Weights of a small contrastive image-text model: text encoder norm layernorm, trained on rendered roads seen from a driver's seat, with toy cars, trees and houses.
Rows from block 4 of the text encoder of a small contrastive image-text model, named by matrix and row number. Rows with one number belong to one neuron. Each number is 128 + 24 x the weight over its row's rms, rounded and kept within 0 to 255. All counts start at 0. Numbers have three digits each.
After each neuron's rows are labels from the 100 texts, of 14848, where the neuron reaches its highest value: "fires on" is the input token at the peak. Only what is clearly more common there than usual is listed. The data: rendered roads seen from a driver's seat, with toy cars, trees and houses.
# fc1: MLP up (text_encoder.blocks.4.mlp.fc1.weight, 1024x256), inputs 128-191
# fc2: MLP down (text_encoder.blocks.4.mlp.fc2.weight, 256x1024, transposed), outputs 128-191

fc1.176:107107098129129157162129159163134108112109153123096145112123075118112162152115143118131152136167141170121106142142114119132107128117133137100169114153104099117122123086102105132154133114143146
fc2.176:125079133168106164130121130157103137132090161129078109178105121148097107096143127071163058144139115108165147085090130091106127136156108106143098126142129100135166139116118128088115125148173137
fires on: "car"

fc1.679:100086113107112130165126124108117119080161132160126123122139108150102172143114079072144123175153117133142140128167116152114147124116086109169146100126143133115113135113132120156098144097161142
fc2.679:123133153118158113122069147173112169113117057144167112154105116140114104084098145114098149122163140093171091137109073098117125132084144124107134163112128141100140092143112148129105127136072098
fires on: "house"

fc1.217:144106133112087159169114136153089147085149209124134156155118126143121072092138104131130142112073114122103123164136117073087130181137083113094142127138125082115089141142104132104149164060108123
fc2.217:092110108163157134164068169134095124114145182123131135159135165121152136130123106116083136104057094111126143159178089136116107118108109115109172127171108142114128122125131141107144124109120143
fires on: "lamp"

fc1.199:104103137099141143080175122123097098115114178138101098142167128107083157165111172118106118195131181149133131103163168146132095151161136122117186148139082078152112171122115082110105120101163145
fc2.199:165145131118138166122138108122112121111101163163131124139154151130145128123147130118118144151126142162147093119123138100113119096140155150117071158164140138140109118070117170117146124115165113
fires on: "left"

fc1.82:122138153130098086107129116133105128097129089114096150091137122164092140138120137083101137168095128111108100112148159153111121132139089108151137117165095107147117141114145102125117151119127107
fc2.82:143127102162117097101120103146097154085161093177149137120149144148107075152090078113121115152104082148134077133121160106123092110137129128117118130189115115111094141079167113150120132165150099
fires on: "left"

fc1.319:162149121158101153163090076161140133071109090145098130122164127095120163160166109105113166127093122176098134089163145140099103142142120159134109156128089079132115152126102179129183118105097135
fc2.319:143114123118136121116152133129119151163091147134127117075123128078154116160072108154160129123127142136158099115160100117109073121166157136128128165126121129184134135096109094122146135100149088
fires on: "tree"

fc1.98:110149077134121165175111094149116164128129127119127149142094165121111118104106116113118120159089080113114110146128105123118125083138098140132196158129121111171155159141119115132101107125146132
fc2.98:142120117108155154131120137105128095136131107123127104133139103144115110120154103160118133124166128123137148089151100099113149138148128117133114077131099145148115179092145155111113133109124141
fires on: "orange"; "<end>"; "white"; "grey"

fc1.514:111139110133125125119120105168107156078134172110109084173114109084136154109116074135127123115113106119118131102119137129096083089143160136069139136160133159137134112137117143147147113139111137
fc2.514:130127132103178145131098129153120106123137156124089083116103147110155166141139121142121098123107142112116152125157125117127108093090154127160152148195124118140127124096140152148154137115139125
fires on: "car"

fc1.568:094148139150163090128097126179117134127144102155168090171139129102112112136142109093104106141109108124139098143126147117113164123093100113103132137157112153163175170149142118134117119114092147
fc2.568:139129147107150132109118130111136142153132113128129155086111169147138128092135120141115143142109096080103120125104131094097087162138148084120139114106131156090157113161173108149104127114128098
fires on: "pine"; "dog"

fc1.216:089167100147123123142165110175113151144107155146138112121102144181116158159148114118149126120093156180137115152188175155143098129156115134115148114103087113167142110133138113113110120120107141
fc2.216:124169116101128147164126127131127156137148119159167105113150112117068132102131083161151132114150102124129145140150178127174081170128112149110159157089110159164126138170137153083130142119088152
fires on: "<end>"; "orange"

fc1.690:112126141100158132128135111123152154127111169095109129133103113114094117092144148123129089120125116131157133141132118116096107123133068152098192102138148147153152137155170111130152162119125135
fc2.690:129134130134085127111154092117121064139159114133094114122150134126085132179105143137123140127140135114124129126116136118137120112177154157170135154134073139101170130132086140106131110107108173
fires on: "<end>"

fc1.173:090133100134139123151150122143129078125132118123131102126093104178140079101130156073113116151143147166128153112140097138129119083140105102104163141128148163145152139112094174142117129102101153
fc2.173:117096133110136110106136128148103100170097127097168136150141110153120121093139116170115140105137125133120146103150101108146143143094136125149129057078135120099126117146082169108154117137152090
fires on: "barrel"

fc1.283:103091119108134108075093118130149151142150116131101136123134120124115116126102135058116109106119088147109130173094136133102128135176116099159119149126142148108164101122143131097144155137119122
fc2.283:119109093105092156132101149117101120125102135147124111138132110148138123121166119119085096114140128186136123145133129126089121122158133132119120145122090169143180074153097123138171102132139129
fires on: "with"

fc1.87:126102126112122105135098146076141127159126120149103167110140155189130082125152121123138154117132152110121132125100131118165114173144087158078157097144092091159114081124135116094117162119092122
fc2.87:152121132148093119109127112095153103119108114164172098086191122129104149135124142131150136162129109117107107175134093141121106153135126128147121105117149099123152088152139110157134117110103115
fires on: "barrel"

fc1.383:074107135147092179146117092165137107097142159126116117102106140128147153136120129141095121137104120149129131154145122109170161149120129099166113095167124135144141117146189157115132119146102141
fc2.383:131119107124137160119136143133121135131152111126079137114123188102097109099117120107095137101130131102102147104142087138095145132141091116124129155113164123129134161145141133121127126137070161
fires on: "barrel"

fc1.422:105151133111109170142143104181114068110161150159118113113145110110099159142082178093100175116117106155126093134155103094143109127140117084114128144165188130077166147137175104098137109154131157
fc2.422:084159098133103130112147114118101094100155100145132125134147188117114119126115164153113142115094118093097093078131142146175143129129154132153101111125114141117121119115160150163110107133137122
fires on: "truck"

fc1.239:095126100090110135113119103156119113138130119171103138130134153137121131143112091140106151156110131151132131099139182172092137114163154158091140106197162086106144093120130123154121127082114140
fc2.239:106133087141140124112117132137124137142102122117167092166113127151110108138109141139147103128123117139116144129130091188102150144127135149090092094069124076096119139096144146097126121116123157
fires on: "dog"; "barrel"

fc1.715:096088148132171129113130125151125157128097101125128136129116142154122133149171105143112148152094129124131131167145175127118185110129157149090119151131186138146165130115162073134163119094117106
fc2.715:117118133096139151095104102107136147126141130105116118138142091133081102130131121105148138132116152091181145132163127114168112133102163149074107067103136061128160145130088112075143131154101103
fires on: "dog"; "car"

fc1.470:130130154144115119157111122124092145092086136089167117124108161096136141135057177107126107155130132166131152164117160107119129154107130104090128120123116166087124134096141135143149106123134149
fc2.470:169106159110081169128107147136166135136127082140149112137093140158125140141168117185150126130130131132106125133132098124129101087146146127194097121128167092149097104124105135151153188134114076
fires on: "tree"

fc1.537:167136107167092091166149129137087146119144115149101156095120188188102166156141104096129115127128109196191107131160128122125114117120136119092134097190144097149136146087134099122109136131142151
fc2.537:124107111157125198116094120115139157128174117122123105125163149137136124121146069118107090079132115104145156131131140159126143119157087105138095150159200088136105174145113159149128133138158116
fires on: "<end>"; "tree"; "orange"

fc1.29:148098094124136135143129127121141187161105182111133134124131158168140182170125120113165126170104118124167154161119151151134125143121083120126131106152139115102120092086115110142078158110099155
fc2.29:131153169094148168139105137133126132120159074156124166138163150119100145058153126171103121099148186118089133130122090121096113140097129124137140187135102108125156121124154153139127127131177092
fires on: "house"

fc1.197:083087156108119152166063129136108169134134113104061131097084131146129131138134105152116084140105094129091119126144108133087135132121093122116173143145129127203139146131097127146095112135125138
fc2.197:149133151151135117157131120136122117106135136127111114146074148111152083187181128104100086128151126117097119166123146149105132121109106140152140135158122126101133150127112157165097151137132112
fires on: "<end>"; "and"; "white"

fc1.310:098138105148146173135154128161159080128152094121127116081105173134101149134112102103105162158108152102138069105168145110127172136103114093162111131147140132106144138085149088103133104127164111
fc2.310:115134102152186153167144148138130141155107103130157137127128157155098110082146144155098164152135167080125085143135142104135141126121158104101141138112133131135107152115129134130108112145121146
fires on: "barrel"

fc1.293:098156141182129144102106145162117101131123126102096094128126099091147135110147162119126147123135094111150132118139145088178129139136109147116151144094168115109150176100144113132124130118146130
fc2.293:067161148070160151157118129118113085163120114097138124068109100157144082133121119129137127114108135160138110129189104111163118130110107173124093105134117100124156091129120144147182136115115151
fires on: "car"

fc1.229:082091071150139172105101136124146113139156152152125149119164132140080174063161118123078142155152098133140127158098155129097156121160150112136146157160110176137125100100181120124141088092103124
fc2.229:120118147108149126112122128110132122165117127115095134131140173140161143149122083102080062135137148136140151116120149156142125124129135106133122148120142122151140121122151168143150119138131135
fires on: "with"

fc1.497:134089181145109115111143112138162128093151108153117130094121141134123152160100147134114100131157145139156149090097095150128142119109125105115077113150094063094114147143158107143147132147107145
fc2.497:140153180139121094125085095107131091119180138132069133119137143141142152111119106073121143139158158166137068091134132153110088134163169099115113088124124096119156101118158127119141127140108135
fires on: "car"

fc1.28:118141102146121148098131097164143087097129109121094136152166141169093127144082160126110172208082172108088138112086146139135138085128120137118140146165109138115094129116152055138143083132114094
fc2.28:141150098155130161095128132131116127082139137113093145122117127099126113187127138125103161143109136124124129085168165119116138109119110117139117095180080097119125134144136100142123122114165123
fires on: "left"

fc1.171:102073127131126085136139133121089172134055158115129124107154162143124154139142123131123146148140137182152151133134153129137134129183125103110109142161104114111115141111134162123173140074141133
fc2.171:117147114086164146119092128121126136126121141140097141119119072114143167147084167120112154132131169158140120140110130124145131127097173130147116145110174133134139108160101083104118096155108124
fires on: "lamp"

fc1.720:104116101098145204135132140153142098103162152129112151101096159131123135114118151106108130146139122131143116135177105136140157101106170117109127139143167139125188162130108082129154128133126087
fc2.720:119111155066120117099101093129115104151124112114125172174110125129120114117150108158102096118164148129154105166159121109111136106112155130114134147087128155164125151160099152119104143122137151
fires on: "barrel"; "house"

fc1.763:086120158103165140120110164134146116123098103142100128117120130156111160117124138098120097157137147113088146093116107128165134128122103100173103166135134131086092196107106151095135153153125162
fc2.763:172107122114135134104119105081086099133113106187139097140126108164109127146140116145102093137155167099091074138115152103128115114135150132128133146141124161127147144122119191122118124142179098
fires on: "pine"

fc1.112:124107183119090131130117131093152090120127140155121150128170115160109149099091137142123172134115137154099087116121110105160133153131118128083123115141129108187120106146125078094145123103148129
fc2.112:131129165167168102098135104072179124134129117103102142131158118154114130132087131133122163125153128146133092129158114126091141153150097130143133097101150114172117108147132159129108126143103108
fires on: "lamp"

fc1.755:122139159149141100140126154120173121128112159114146134117111158113105146111092170107112134140106119115150103150159166145111100092151126129095150079140145149157123146102136127124145183071139208
fc2.755:166139166119139122080108126155124141168156087130108084131117106125139124147125128172147089116157122137157134157079156163133132104119155111107158134149132119121109095167148152125124128107107128
fires on: "pine"

fc1.453:082106139098130092116108113158160111137157139177148132126137174159069161104164132143113140144109095098172121123136153171101162123138158112102140128176176142165133124139147110132122155110120142
fc2.453:132136098160164114126103082143100101154130169088102154135157095141145192094104130138133116133106169134115119096109137150123122102082100101112131149095138126127128146100130128102134127090114132
fires on: "dog"

fc1.172:139104118121085140182103149123122124117129147135118140128126147144101099116076146051116097099110117149143176135154125148191119137099130146106197129140104148151190093124107139111120181131109114
fc2.172:140150156131152147109135118140137075160124131149115119128078139076159113168153134150155132153125165155136164161124108155115174102103081111136101136154110114128120109142112123141094130147113103
fires on: "<end>"

fc1.753:105097137100105147144116119170125095119148109148046127151140120138094126130127124101108114117091136138166139108138104127095152083135180111151132135108125105129143111124160153164147145130104125
fc2.753:100135119168151133118136162122145096098157136107185113152117131170154164101102135166138122119114135127115145092144162150133134143091138133101136120121118078148080136152116125173145123100136135
fires on: "truck"

fc1.267:119127116175123116105113116123149114107131155143097119134169129179086122147103156087086155184135133119118091153107132159135137128119102127157127127144118125133123126109174089120145119144138105
fc2.267:162167117168136136108123134105129099106156126126114084152087161136160132144096151133130133147082174130131135104146113108170138076129108115101107106159121126132095155154165128146143134133167108
fires on: "left"

fc1.597:122086104103103139142109110144129149135083144117142167149124185105107136149095110137169101153122110130131147102119185111137130117149099148116099143108151137135149179148141104160121139132184164
fc2.597:128081132107107126154108110125148060118104137141082090159089113138138124114104133140090138117115149133124116104168121099132122149113132140107166149172146184150148128118134138071145143125093119
fires on: "car"